python train.py --arch="dit" --model="class-conditioned image diffusion model" --dataset="numbers of one to four digits printed on busy colour backdrops" --train_examples=73750 --image_size=32 --horizontal_flip=false --conditioning="class" --objective="epsilon" --cond_dim=128 --targets=["first digit"] --num_classes=10 --cond_dropout=0.1 --norm="layernorm" --hidden_act="squared_relu" --mlp_ratio=4 --head_dim=16 --fused_qkv=false --qk_norm=false --inner_norm=false --moe="soft" --num_experts=32 --moe_every=2 --expert_mlp_ratio=0.5 --slots_per_expert=2 --shared_expert=false --patch_size=[2, 2] --layers=10 --width=192 --positions="relative_bias" --optimizer="adamw" --learning_rate=0.0011 --beta1=0.95 --beta2=0.98 --eps=1e-10 --max_grad_norm=1.0 --max_steps=12400 --batch_size=128 --epochs=21.5 --lr_schedule="cosine" --final_lr_fraction=0 --warmup_steps=1240 --weight_decay=0.1
Rows from block 3 of a small class-conditioned image diffusion model, named by matrix and row number. Rows with one number within an expert belong to one neuron, the router's apart. Each number is 128 + 24 x the weight over its row's rms, rounded and kept within 0 to 255. All counts start at 0.
After each expert's rows are labels from the 100 images, of 14976 (inputs lightly noised), where the router gives the expert most weight on average: "strongest on" is what is common among them; "peak at" is the part of the image that holds the peak. Only what is clearly more common there than usual is listed. The data: numbers of one to four digits printed on busy colour backdrops. In brackets: how many of the 100.
# router: slot weights (model.blocks.3.mlp.router.weight, 64x192), inputs 0-47
# up: expert up (model.blocks.3.mlp.up, 32x96x192), inputs 0-47
# down: expert down (model.blocks.3.mlp.down, 32x192x96, transposed), outputs 0-47

# expert 12
router.24 [132 132 215 139 107 133 174 129 126 134 116 112 146 149 136  98 101 132 122 134 129 142  90 128 122 154 107 143 143 147 130 115  63 152  85 102 138 134 137 134 133 115 132 106 124 123 149 135]
router.25 [ 91 123 213 146 104 109 189 162 120 161 148 111 140  94 141  94 121 105 126 121 124 144  92 148 153 151  89 118 131 133 152 158 113 128  96 114 131 103 176 152 130 123 156 107 137 148 101  99]
up.13 [132  81 130 119 115 107 154 142 140 136 127  98 111 136 154 142 116 141 115 148 123 124  85 118 123 142 116 154  86 154 123 128 133 112 154 202 122 139 149 129 137 161 141 151 140  81 130 116]
down.13 [104 116 142 125 119 129 136 128 181 137 142 140 163 135 118 158 121 124 111 133 124 111 120 120 120 139 127  90 142 116 119 182 106 168 110 142 168 107 139 118 101 128 156 101 108 127 135  62]
up.14 [155 132 161 127 140  88 143 123 174 116 139 163 143  99 139 146 127 115 106 135 145 115 127 113 108 133  99 111 130  97 104 168 134 127 128 129 160 155 168 107 124 119 175 156 127 119 103 183]
down.14 [131 170 105 157 108 107 118 130 182 133 137 162 155 166 113 139 105 128 148 121 106  70 120 134  69 172 104 127 139 141  98  87 111  92 123 129 103 125 149 127 114 123 112 135 129 103 148 131]
up.15 [131 122 137  99 100 104 135 113 153 152 113 139 148 136 141 100 123 108 164 148 144 163 148 140 114 148 169 134  91 117  73 107  94 127  70 105  88 136  96 138 122 143  96 123  82 106 132 113]
down.15 [138 140 128 149 127  98 141 104 149 130 139 109 186  88 124 113 150 129 133 150 162 114 123 134 114 122 119 136 152 117 177 140  41  96 119 158 170 137 133 137 139 102 144  82  87 117 122 127]
up.16 [152 149  49  56 144  96  72 126 160 134 125 155 163  97 174 148 126 164 121 100 112 108 142 115 144  90 152 115 127  89 106 104 142  99 157 115 152 133 111 153 125 141 128 120 122 142 126 131]
down.16 [107 131 157 186 132 141  99 141 145 185 136 111 139 179 110 162 123  92 146 137 141 118 125 111 111 137 152 108 121  83 129  93  95 155 133 159 165 127 106 199 118 157 129 154 132 141 127 118]
up.17 [161 146 128 148  99 134 180 141 133 167 153 120  71 159 124 149 187  97  87 131 133 152 104 137 150 116 151 109 122 151 126 152 142 106 106 123 128 124 146 173 140 134 135 121 140 114 136 160]
down.17 [124 132 136 142 151 111 127 155 124 144 175 125 154 155 137 141 114 122 134 113 113 107 144 112 130 174 108 159 128 118 114 170 103 137 112 137 112 158 139 149 110 114 151 132 138 109 178 128]
up.18 [136 116 132  63 123 132 146 102  85 106 162 154 147 152 123 178 103 136  93 131 148 201 134 156 111 136 139 108 103 105 133 130 116 139 118 128 146 136 100 133 148 136 127 123  83 124 138 172]
down.18 [103 136 146 117 169 118 146  79 100 115 120 104 123 121 148 125 133 201 143  86 133 130 146  99 128 139 187 107 118 120  63 106 111 131 105 152 159 149 157  96 134  86 121 118  79 160 152 134]
up.19 [102 120 163 134  83  91 153 104  92 143 163 133 144 190 108 172 166 131 107 145 158 155 183 155  80 140 184 126 168 105  95 115 135 138 101 120  74 129  92 130 152 131 137 126  94 130 154 165]
down.19 [128 148 111 121 104 128  97 120 105 148 128  54 101 172 153 176 113 165 143 154 177 140 108 123 127  84 109 144 106 130 160 110 114 145  70 139 130 145 134 125 159 164 169 121 133 136 101 154]
strongest on: on a plate (100)
peak at: bottom centre (28)

# expert 9
router.18 [133 152 118 107 115  57 149 146 166 138 159 130 141 139 104 102  70 123 148 135 134 128 131  80 119 181 155 125 126 155 116 128  14 105  61 128  96 138 136 162 117 134 131 132 139 129 126 126]
router.19 [102 123 126 149 101 104 162 141 106 123 116 104 114  99 116 183 103 108 159 152 122 135 150 140 140 136 133 110 151 117 140 145 102 117  96 140 113 122 148 131 126 113 148 144 132 133 135 102]
up.13 [119 155 138 155 114 105 128 120 145 145 159 105 101  82 104 145 127 143  91  96 166 181 133 130 140 129 137 110 116 158 136 122 165 134 121 128 130 126 107 120 134 163  83 104 113 145  91 108]
down.13 [135 117 176 112 120 160 144 120  92 175 143 138 139 154 179 127 176  98 122 116 121 125 133 110 122 137 143 133 112 133 113 139 133 113 188 162 134 103 142 122 115 165 135  76 142 175 130 110]
up.14 [143 140 112 134 124 125 126  76 140  81 157 173 125 159  97 166 156 144  68 174 143 126 156 134  82 148 164 110 146  89 100 157 137 136 114 154 100 126 155 105 133 127 121 156  97 118 101 147]
down.14 [114 118 146 135 123 125 162 133 113 132 137 165 126 121 143 149 122 125 143 152  84  78 186 125 184 135  91  93  88 148 154  99 137  91 173  95 151 108 126 142 126 131 173 136 113 152 151 105]
up.15 [ 80 120 154  97 157 104 136 146  93  96 104 106  91 157 177 166 113 135 185  74 122  74 151 122 149 135 133 106 132 155 161 115 171  97 127 145 109 129 122 116 116 111 104 155 122 138  79 119]
down.15 [148 134  89 152 120 151  98 131 128 174 130 151 117 149  75 168 151 129 159 105 127  85 196 150 150 126 145 112 126 118 138 120 147 109 128 124 116 111 154 133 129 112 149 157 102 121 114 155]
up.16 [122 126 103 108 123 138 107 138 139 123 118 133 162 131  92 127 122  92  89 133 139 144 132 166 133 142 104 111 168 132 134 182 136 111  92 118 126 135 165 106 146 166 147 108 156 141 100 100]
down.16 [155 140 145 158 132 159 118 145 148 112 136 161 134 143 156 126 144 161 107 134 144  95 119  71 161 125 155 153 144 138 131 125 126 132 151 121 108 136 103 152 129 137 175 130 121 118 146 141]
up.17 [124  96 129 132  47 156 170 100 133 113 145 132 120 135 117 131 128 116  88 144 154 129 122 158 157 109 131 121 123 108 107 143 157 118 125 137 171 183 167 142 184 123 141 139 128 105 136 150]
down.17 [109  65 111 137 110 110 131 130 106 153 142 124 130  73 165 154  88 134 137 118 156 120 134 100 149 121 139 123 151 118 147 113 120  85 139 122 170 105 142 143 155 156 115 133 121 158 119 150]
up.18 [112 122 123 102 137 136 113 154 135 120 109 122 132 168 123 146 136 118 166 127  97 111 148 111  99  91 124 146 123 156 152 124 176 133 149 120 119  84 115 142 145 132  81 178 141 136 171 130]
down.18 [126 133 109 151 107 155  89 127 161 126 159 125 110 147 160 134 133 138 130 109 118 116 157 102  70 100 140 130 138  87  94  57 138  65 124 116 116 145 130 173 143 130 120 147 131 125 154 138]
up.19 [112 120 131 100 108 137  93 141 117 170 129 131 139  97  79 156 124  76  90 169 142 148  94 125 124 173 154 115 136 106 149 162 145 104 135 146 120 108 175 132 168 141  97 113 114 181 138 131]
down.19 [102 127 110 167  94  96 125 152  95 119 101 112  94 132 128 164 134 178 106 140 145 153 154 126 160 145 100 151 125 118 154 157 127 151 161 105 146 130 180 100 105 111 147 175 118 107  81 105]
strongest on: white ink (44)
peak at: centre (49)

# expert 31
router.62 [140 128  53 134 156 105  97 128 122 125 115 147 148 179 120  69 152 125 153 167 116  83 127 124 124  97 120 143 142 102 139 133 111 148 145 111 128 141 142 118 112  96 131 115 173 106 161 139]
router.63 [155 163 132 116  81 155 138  90 114 136 141 139 106 114 163  79 167 115 105 128 142 137 146 137 122 118 145 129 122 110 108 169  89 156 101  97 132 135 137 161 124 156 142 128 114 119 119 153]
up.0 [128 127 131 237 125 116 132  87 120 119 125 102 120 102 171 130 126 130 120 101 147 136 168 158 158 111 130 137 122 106 139 125 133 127 105 113 110 121 127 119 131 144 137 122 102 102 128 108]
down.0 [144 148 146  74 130 110  92 119 122 103 135  91 103 148  70 131 151 107 117 129 128 141 120 116 125 146  90 143 119 102 129 134 186 189 102 143 137  90 155 121 134 125 148 116 113 157  71 143]
up.1 [139  88 155 175 100 105 115 148 144 113 161 143 120 113 104 130 109 135 145 144 124 128 156 111 137 104 104 118 175 123 125 174 123  98  77 126 168 129 157  86 154 115 151  60 145 124 183 124]
down.1 [114 150 121 122 141  98 152 147 108  69 134 115 151  97 121 134 148 113 134 146 153 154 134 168  83 112 111 156 123 134 142  78 142 130 176 118 105 130 224 121 111 141 101  81 133 134  99 139]
up.2 [157 138 148 131 124 120 139 114 132 102 175 109 114 150  96 130 128  88 144 153 158 127 132 103  84 135 139 100 157  94  91 125 123 107 143 105 121 117 144  90  85 103 119 169 124 131 143 140]
down.2 [140 128 118 129  98  88 163 141 144 123 141  83 113 107 146 128 116 189 132  98 114 134 142 128 104 139 139 137 120 144 150 107 111 142 147 148 142 103 118  94 103 121 121 115 102  98 114 124]
up.3 [124 167 165 152 103 133 189  93 160 124 158  98 105 136 143 123 145 111 111 203 142 107 196 136 109 138  77  95 158 143 139 178 130 130  96 140 134 145 131 141 100 134 139 120 120 125 123 144]
down.3 [137 138  97 115 105 107 167 122 137 111 118 133 163 137 121 165 145 130 118 137 118  67 143 134 118 122 148 113 111  88  90 154 158 154 135 127 178 131 114 110 127 161 125 139 132 116 152 174]
up.4 [131 131 131 131  94 164 147 113  99 127 139 118 179 130 170 147  81 130 108 102 130 167 157 130 148 136 145 130 128 135 106 161 128 110 120  97 161 167 138 130 149 165 129 129 178 111 179 159]
down.4 [124 100 100 116 131 124 122 169 137 134 136 148 118 135 156 142 130 157 112  89 162 166 157 109  90  89 125 167 112 167 157 118 162 111 104 131 140 159 134 133 133 129 141 111 113 162  95 140]
up.5 [134 116 144 165  88 133 151 113 108  69 108 170 142 150 105 136 135  85 143 115 111 123 110 153 125 127 125 156 113 106 123 173 131 162 118 149 141 106 145 147 126 131 149 137 114 118 128 112]
down.5 [141 143 115  92 178 146 124 143 106  71 135 140 142 128 109 120 133 144 148 124 141 109 114 136 141  87  75  99 124 145 120 104 123 127 119 123 119 138 147 128  87  91 134 115 100 112 143 144]
up.6 [101 123 142 103  57 132 175 132 116 146 133 153 107 120 167 140 127 154  97 187 107 175 122 122  85 136 174 105 136 170 117 153 154  99 110  88  91 151 140 162 140  98 116 159 136 147 133 104]
down.6 [149 118 134 136 170 137 146  48  98 117 108 149 146 157  92 103 122 124 134 111 137  97 144 146 114 172 115 137 107 108 107  56 170 137 107 140 160 105 122  78 154 114  98 151 154 115 120 159]
strongest on: on a plate (73)
peak at: bottom centre (37)

# expert 1
router.2 [111 141  88 162 133 130 142 119 139  90 154 110 133 139 165 162 179 119 117 159 136 117 140 123 101 148 121 128 158 143 118 135 113 158  91 131 153 122 136 127 125 110 149 125 148 107 142 112]
router.3 [115 113 154  83 110 113 137 117 134 208 141 132 128 114 131 171 103 122 145 117 138 119 114  84 122 123 148 108  96 148  94 112  76  88 108 175  98 145 154 170 133 143 114 152 139 144 121 134]
up.13 [ 90 131 135  83 127 115 163  95  92 146 147 126 106  94 110 160 124 115 138  79 138 151 118 119 145 157 133 112  85 143 120 107  83 114 117 129 132  92 147 135 188 155 102 121 136 168 156 148]
down.13 [139 150  79 132 138 107 122 119 121 119 146 158 130 100 130 120 117 181 146 122 128 109  68  83 129 134 118 121 104 126 170 133 166  91 131 167  85 153 150 104 145 118 113 140 100 108 117 143]
up.14 [142 148 156 127 135 135 138 132 124  80  95 157  83 152 159 147 128 122 129 166  85 106  88 121 113 189 176 146 138 176 106 111 154 122 158 133 106  82 148 140 127 132 151 146 146 129  87 122]
down.14 [151 131 118 106 133 138 117 150 136  57 153 148 134 114 111 172 129 119 100 171 119 147 143 106  91 122 115 149 153 149 115 137 147 159 134 134 154 154 116 200 110 142  97  90 187 141 124 118]
up.15 [138 174 211 143 125 126 139 157  97 129 138  93 115 128 158 146 161 122 113 130 114 114 135 113 129 188 108 132 152 122 128 171 114  97 129 105 139 122 175 125 145 160 175 117 105 156 114 139]
down.15 [152 120 113 125 141 168 141 133 152  89 121 113 130 150 113  97  88 128 119 117 127 133  99 159 122 164 143 114 136 113  89 132 167 104 109 133 100 127 112 150 133 141 135 121 102 107 133 149]
up.16 [ 92 110 184 156 148 108 136 126 136 139 161  84 140  81 125 102 111 136  97 100 160 100 166 133 127 106  95  91 166 136 153 158 125 130 114 118 170 166 184 112 172 103 136 112 109 117 124 128]
down.16 [139 140  98 100  92 122 124 145 118 121 140  72 129 173  97 128 161 174 126  97 143 130 121 151 143 110  77 133 171 174  78 119 168 137  98 113 106 120 169 180 162 127 108 103 103 122 113 135]
up.17 [113 169  98 131 150 101 114 158 126 129 143 108 171 127 183  56 112  95 173  76 115 124 126 155 111 104 113 138 153  91 171 137  88 142 138 113 145 134 119 140 126 129 120 106 144 145 147  99]
down.17 [121 135 134 168 125 169 149 139  85 112 137 115 133 172  79  70 149 188 103  60 177 124 136 149 158  88 156 132 101 116  98 124 120 124 171 122 140 103 128 115 153 100 122 134 147 145 135 130]
up.18 [129 176 123 154  96 139 123 115 139 109 146 112 127 143 111 115 106  93 128 107 118 126 159  96 145 124 122 152 151  96 109 125 107 112 103 100 133  67 180 133 147 144 175  65 112 142 149 163]
down.18 [156 146 144  97  96 127 172 112 143 125 104 122 161 133 131 139 140 169 150  70 133 121 154 143 150 139  96 114 148 178  92  50 127 143 154  99 113 140 164 123 147 129 114 134  88 131  89 126]
up.19 [105 132  96 147 119 154 123 131 136 104 132  87  88 104 174 136 126 124 109  76 103 163 126 125 130 132 121 130 105 144 127  93 115 125  95  93 174 107 124  81 144 125 110 107 128 127 129 146]
down.19 [127 137 156 132  95 134 162 134 141 134 124 129 126 122  71 152 165 149 113  52 115 152 115 108 145 127 125 119 122  91 101 144 130 114 156 128 117 114 141  99 145 146 133 154 133 149 123 126]
strongest on: on a plate (100); yellow ink (27); pink ink (26)
peak at: centre (44); middle left (30)

# expert 10
router.20 [144 125 132 122 137 102 175 131 135 146 156 156 113 117 138  76 120 160 142 153 123  90 143 104 145 161 110 105 132 114 121 163 132 105  74 130 149 167 154  96 138 108 176 152 159 148 145 155]
router.21 [ 88 101 164 134 118  84 102 162 138 229  97 167 133 100 146 137 110 113 160  96 137 183 145 144 110  94  89 101 133 128 131 155  99 147 102 154 114 140 137 145 123 124 137 117 137 139 121  98]
up.18 [ 98 132 151 144 115 130 110  94 134 108  76 163 123 129 128 132 154 111 111 158 148 129 117 158 109 137 125 128 105  99 125 171  90 125 107 137 135 111 103 163 136 158 132 127 109 134 116 123]
down.18 [140 150 102 115 131  92 117 111 104 186 105 188 176 152  78 142 139 115 112 137 164 112 134 145 155 100  96 147 152 126 151 118 114  94 136 167 139 144 136 141 145 123 157 141 119 160 149 130]
up.19 [123 158 142 149 143  88  91 151 162 150 142 138 130 149 148 158  96 134 149 115 168 140 119 161 122 133 146 108 129 129 113 136 144 129 128  88  98 158 141 147  77 107 154 130  96 134 102 114]
down.19 [128 136 125 140  79 178 118 142 183 134 138 130 140 115 129 135 160  97 130 168 105  96 102 123 138 108  85 127 141 140 113 136 156 110 124  93 132 147 149 161 125 139 106 117 154 156 133 124]
up.20 [155 164  74 172  85 125 152 125 135 102  87 155 141  69 129 158 101 144  95 155 104 128  68 145 119 162 145 142 120 136 113 126  85 118 148 122 101  88 148 168 139 129 139 144 130 134 107 115]
down.20 [125 122 154  89 175 119  87 121 122 150 168  99  76 147 122 168 112 144 133 125 147 112 136 121 129 114 112 141 140 121 122 121 120 145 202 162 175 148 133 155 127 108 130 153 100 115 117 132]
up.21 [129 135 151 145 133 126  90 101 174 113 135 144 112 122 111 126 129 166 112 139  76 101 158 101 134  98 120 112 138 100 106 112 129 139 106 129 161 154 142 101 138 125 115 125 119 121 138 162]
down.21 [122 141 109 151 113 107  96 148 130 169 134 148  84 140 152 152 141 100 107 136 129 184 179 125 133  98 120 118 121 141 151 136  84 161  96 146 152 126 105 128 134 118 141 137  99 107 136 108]
up.22 [141 183 128 116  99 148 166 144 125 117 136 159 157 119 129 136 119 149 159 104 156 125 139 131  97 148 119 117 137 124 110 148 119 108 103 135 128 142  99 150 132 124 136 118 136 121 170 123]
down.22 [137 125 105 140 131 100 120 121 173 138 133 129  75 147 127 123 130 142 154 118  96 145 119 168 149  76 106 127 109 123 131  90 136 169 128 107 108  95 127 123 120  94 154 162 119 115 130 117]
up.23 [104 154 115 133  77 174 109 108 119 110 119 154 157 104 115 157 114 158  99 120 112 105 137 176  87 135  80 141 130 157 110 188 128 175  97 123 135 123 127 101 155 141 132 131 110 129 144 111]
down.23 [111 123 139 146 130 143 153 119 161 129 113 136 130 159 102 129 116 126 122 138 134 173 132 131 147 148 106 110 117 150 130 131 147  97 136 181  98  96 108  68 159 121 166 103  84 140 111 175]
up.24 [100 125  69 129 110  89 169 137 137 128  90 193 135 191 124 137 130 147 149 135  83 106 108 146 128 140 120 162 109 144 166 140  90 149 125 156 135 123 146 117 119 125 179 141 164 111 140 108]
down.24 [152 126 134 118 135  99  71 141 154 127 131 132 109 104 148 115  82 151 146 120 104 123 219 160 123 157 128 142 110 144  91 115 145 123 121 123 134 112 109  90 145 156 126 180 183 143 141 112]
strongest on: on a plate (99); red ink (67)
peak at: centre (60)

# expert 27
router.54 [122 148 177 146 145 143  82 147 102 140 127  98 120 179 103 154 143  85 155 122 131 150 160 115 126 149 119 102 137 133 154 161  95 149 162  99  80  98 143 126 109 155 123  91 113 114 157 104]
router.55 [141 136 133 123 125 151 143 115 153 134 121 137 137 128 128 114  95 148 127 124 117 186 159 118 117 180 115 146 102 114  99 104  58 146 116 119  90 115 116 138 102 137 139  78 122 129 147 165]
up.13 [142 119 147 143 117 107 136  87 142 145 125 101 166 130 156  95  91 149 132 142 139 164 103 145 146 144 114 144 115 137 138 139  78 167  69 114 139 157  95  78 118 132 118 135 136 121 137 102]
down.13 [117 151 101 134 112 109 121 102 146 167 128 162 146 139  95  61 137 109 129 121 103 120 126 134 175 137 146  91 155 144 116 108 123 112 117 119 147 112 108  62 127 159 132  98 151 117 164 157]
up.14 [118 124 178  67 125 146 151 119 111 138 116 134 149 143 129 156 125 120 135 128 124 133  83 141 118 158  88 133 114 148 130 129 179 141 138 148 147 118 110 176 155 135  93 140 160  96 136 116]
down.14 [ 87 124 127 149 103 149 166 154  86 128  84 141 111  65 131 137 214 161 136 103 116  96 152  94 133 133 131 117 125 114  96 161 122 146 116 106 119 136 176 141 131 145 162 103 149 120 130 124]
up.15 [183 151 161 119  94 124 168 131 139 129 118 135 121 105 100 106 186 143 130 127 115 151  63 105 155 180 103 149 117 137 115 136 135 129  63 137 117 132  98 147 136 108 125 121 149 181 117 125]
down.15 [112 118 152 122 111  92 132 165 175 139 140 116 108 156 138 132 103  70 119 109 141 121 104 155 143 176 115 154 123  85 124 122  56 108 115 101 138 150 150 139 149  90 146 115 128 152 123 174]
up.16 [130 152 151 142  90 150 149 105 110 100 188 150 113 149 106 143 124 137 128 135 101 128 127 119 136 121 131  96 134  91 119 120 115  73  94 180 168 163 149 137 125 105 144 123 127 102 128 128]
down.16 [145 183 135 135 133 139  98 122 131 133 148  98 154 144 165 107 122 135 148 111 132 156 118 121 120 119 140  86 122 169  97 166 153 133 117 140 121 112 115  99 158 158 165 105 135 103 145 166]
up.17 [119 120 155 111 125 125 142  79 146 149 135  99 123 148 110 136 135 160 119 128 143 171 149 114 109 131 109 130 106 171 104 123  87 164  91 138 155 126 176 128 149 133 121  96 139 118 142 136]
down.17 [134 132 103 148 110 109 174 136 112 132  88 139  94 155 123 108 170 182 174 126 131 127 103 141 131 128 107 122 156 111 107 102  74 135 116 110 120  97 173  87 151 131 129  82 101 137 126 156]
up.18 [138 110 119 112 115 132 129 155 152 134 123 125 131 150  54 131 164 150 128 122 108 138 151 144 150  76 145 117 145  91 167 109 117 128  89 114 121 161 149  93 161 111 140 127 156 113  80 111]
down.18 [131 114 127 121 118 107 162 174 164 134 134 111 153 142 209 119 102 105 110 141 104 124 120 119 155  96  91 126 102 151 138 127 135 147 146 101 128 110 197  94 141 113 138 153 176 153 114 138]
up.19 [140 132 129  98 152 125  91 129 152 118 130  85 106  79 136 108  97 131 112  83 139 132 143 115 129  86 137 126 118 125 132 122 147 121 145 128 124 104 103 104 132 160 116 122  77 125 112 134]
down.19 [117 123 132 160 123 153  93 134 161 152 116  80 133 185 121 108 144 122 128  85 158 131 131 130 155  93  94 135 157 109 110 128 138 117 157 123 134 116 193 125 124 102 110 132 132 113 128 111]
strongest on: teal ink (33); first digit: 1 (31)
peak at: centre (35)

# expert 28
router.56 [119 121 107 104  97 127 125 139 112  64 155 147 110 106 174  76 131 133 154 105 150 159 135 127 147 148 134 104 128 126 123 151  75 118 105 125 148 129  83  78 159 125 149 129 144  80 112 121]
router.57 [127 135  62 113 115 149 109 149 132 125 107 108 145 126 149  81 110  94 165 118 108 162 140 126 140 149 126 128 154 122 135 149  86 104 131 141 125 121 121 147 125 136 135 140 157 110 165 142]
up.13 [124 144 167 126 129  93 116 132 115 142 148 103 150 129  72 186 144  90 158 139 116 122 165 138 116 117 172  89 126 151 124 128 134 119 104 133  95 156 100 130 152 192  80 132 112 141 134 111]
down.13 [122 158  99 119  94 132 122  98 159 161 135  97 169 115 164 188 114 160 105 106 124 120 173 126 160 129 168 116 141 159 128 177 150  93 156 122 121 126 165 137 105 126 148 153 157 126 134 163]
up.14 [154 121  89 177 128 148 127  58 153 165 123 133 124 139 180  85 140 137  97 130 151 141 147 123 125 148 160 141 112 104  77 131 110 110 130 105 111 126 129 130 116 127 120 150  85 123 150 177]
down.14 [135 122 152 144 132  91 139 113 170 156 102 137 137 116 113  68 143 134 122  97 146 101 139 126 197 165 129 116  95 140 132  83 133 108 150 170 131 136  94 140 123 158  84 157 111 114 102 137]
up.15 [110 109 129 187 148 116 126 118 151  95 148  72 106 108 137 144 145 120 114 105 140 132 196 118 129 132 103 109 100 105 128 104 110 135 118 136 137 118 109  98 145 132 144 111 116 103 125 144]
down.15 [126 131 142 114 130 131 147 136 157 128 122  83 145 159 146 153 105 153 149 102 104 143 151 128 100 142 150 144 143 132 139 118 135 122 132 137 118  99 100 129 128 157 132 106 119 165 132 127]
up.16 [ 91 137 129 166 117 127 161  44 141 133 116 135 160 145 126 111 129 131 117 118 152 153 114 153 176 134 107 127 135 137 118 111 128 162 109 115  82 151 134 119 134 144 108 113 115 141 132 129]
down.16 [ 76 135 123 132 109 118 180  73 149 124 124  92 111 132 116  86 139  94 121 154 137 127 157 127 131 167 115 133 148 132 141 148 130 104 125 118 115 110 163  79 122  82 150 174 148 170 112 144]
up.17 [100  98 255  95 127 125 133 138 117 130 128 117 108 134 106 121 116 123 150 145 140  98 158 106 106 120 151 109 147 145 143 145 135 118 107 124 104 149 177 130 133 125 118 137 159 141  97 134]
down.17 [112 138  19 157 122 116  99 140 103 105 111 127 132 119 110 138 117 171 121 133 150 136 182 152 149 101 162 103 167 102 135 170 157 145 144 153 134 145 117  86 137 111 161 114 124 100 127 161]
up.18 [101  83 166 130 156 124 151 138 134 155  93 100 115 127 136 115  68 124 141 104  89  87  94 125 110 135 128 102 143 161 167 108 144 106 151 143 137 128 153 102 120  84 131 173 139 153  95 117]
down.18 [112 121  77 113 107 158 106 112 157 180 130 130 148 190 151 131 156 136 102 116 129 143  94 128 136 126 143 132 113 106 160 149 106 115 113 127 157 113 114 134 125 122 139 147 126 128 115 117]
up.19 [138 153 148 149  64 125 169 110 119 129 141 104 102 122 120 127 133 148  88 115 122 133 126  82  96 154 130 125 105 132  94 145 162 100 134 124  96 113 142 131 128 124 152 105 104 157 125 192]
down.19 [161 145 136 101 137 155 103 102 115 118 141 143 132 109 135  86  99 111  96 118 129  76  94 100 131 115 126 147 109 109 109 152 141 151 121 135 164 148  92 113 183 129 131 109 128 123 116  83]
strongest on: on a plate (100); yellow ink (32); white ink (25)
peak at: bottom left (36)

# expert 19
router.38 [126  96 194 132 122 139 149 147 130 125 135 122 127 135 160 190  73 124 138 138 133 106 121 147 130 132 122  98 112 116 179 108  71 111 102 128 110 168 128  90 128 120 140 154 138 145 113 108]
router.39 [133 138 215 139 131 125 102 152 127  86 121 112 142  77 150 147 104 118 115 145 137 101  94 137 127 150 136 118 128 112 162 114 109 136 151 121 149 146  90 119 122 107 119 134  93 119 112 127]
up.0 [103 119  74   0 129 142 119 115  96 134 125 140 120 119 121  83  99 117 120 163 122 120 101 120  86 126 145 115 113 131 140 135 160 136 155 126  87 124 106 121 126 139 112 133 134 124 115 144]
down.0 [148 177 182 176 124  84 120 102 124 135 131 149 125 124  92  83 138 140 139 118 127 133  82 159 107 105 128 156 105 100 124 129 120 119 116 159 114 119 107  93 139  91 132 119 125 159 101 150]
up.1 [114 162 142 197 125 154 129 101 113 160 151 117 120 153 103 161 116 134 157 115 129 134 172 137 128 110  69 146 168 122  90 150  98 124 121 119 140  96 123 143  99 164 109 107 131 128 128 137]
down.1 [130 129  79  94 162 133  98 127 140 166 146  99 156  79 159 112 169 142 131 122 131 103 151 104 160 138 118 135 125 167 112 137 123 139 119 109 115 110 161 144 112 128 157 152  76 163 141 146]
up.2 [148 137  87  83 142 111 114 160 109 147 133 135 131 123  79 127 141 138 126 120 146 152 129 125 119 121 130 141  98 121 134 147  94 142  93 114 132 154 104 150 124  87 134  91 136 121 152 146]
down.2 [154 129 140 117 139 159 114 159 126 167 166 184 145 122 183  98 132  87  80 150 130 136 128 135 109 126 129 147 147 115 128 145 113 103 129 164 133  92  61 149 153 101 141 138 136 118 163 113]
up.3 [102 129 132 134 112 131 138  82 162 141 165 159 121 176 184 150 119 174 152 116 136 142 138 174 155 137 126 136 111 179 150 146  61 129  75 137  97 180 121 149 149 124 167 119 112 132 105 104]
down.3 [124 124 153 135 115 141 144 103 156 129 137 160 167  95 118 174 166 136 141 163 137  43 135 137 123  78 145 129 136 124 117 129  69 114 100 138 117 101 124 105 124  89 103 105  69 143 144 137]
up.4 [112 146 133  82 128 171 127 147  96 124 129 126 147 140 116 124 120 104 170 126 128 160 130 138 106 139  72 124 147 126 120 195 124 155 132 141 120 114  99 139 137 103 123 129 123 119 158 164]
down.4 [165 145 146 157 133  96 154 145 115 138 103 111 138  76 174 123 167 183 143 120 151  96 140 119 156 131 178 143 159  71 113 121  86 182 120 155 139 156  94 101  83 137 122 102 132 131 125 115]
up.5 [159 114 114  96 134 100 113 126 134 131 149  95 108 125 161 121 108 100 115 127 149 168 160 117 130 154 136  84 137  92 154 129  86  90  86  91 142 109 130 111 140 154 133  82 116 188  98 146]
down.5 [120 119 108 132 139 159 110 141 103 112 134 121 114 139 130  97 184 127 171 136 150 104 171 147 145 138 151 145 141 125 152 129 125 131 135 143 149 152 129 111 118 152  69  94 133 145 144 144]
up.6 [143 152 152  81 118 140 116  93 101 117 135 148 147 131  91 161 101 105 157 122 145 147 100 196 138 103 169 143 142 127 120 124  76 156  92 120 129 107 130 104 145 148 118 129  96 103 142 126]
down.6 [ 97 131 133 127 111 125 129  99 149 122 115  90 126 131 174 140 175 157 113 126 123 102  90 126 150 118 139 100 144  94 142 143 120  86 123 121 151 153 161 125 137 163 121 118 113 147 124 130]
strongest on: on a plate (98); black ink (28)
peak at: bottom centre (33)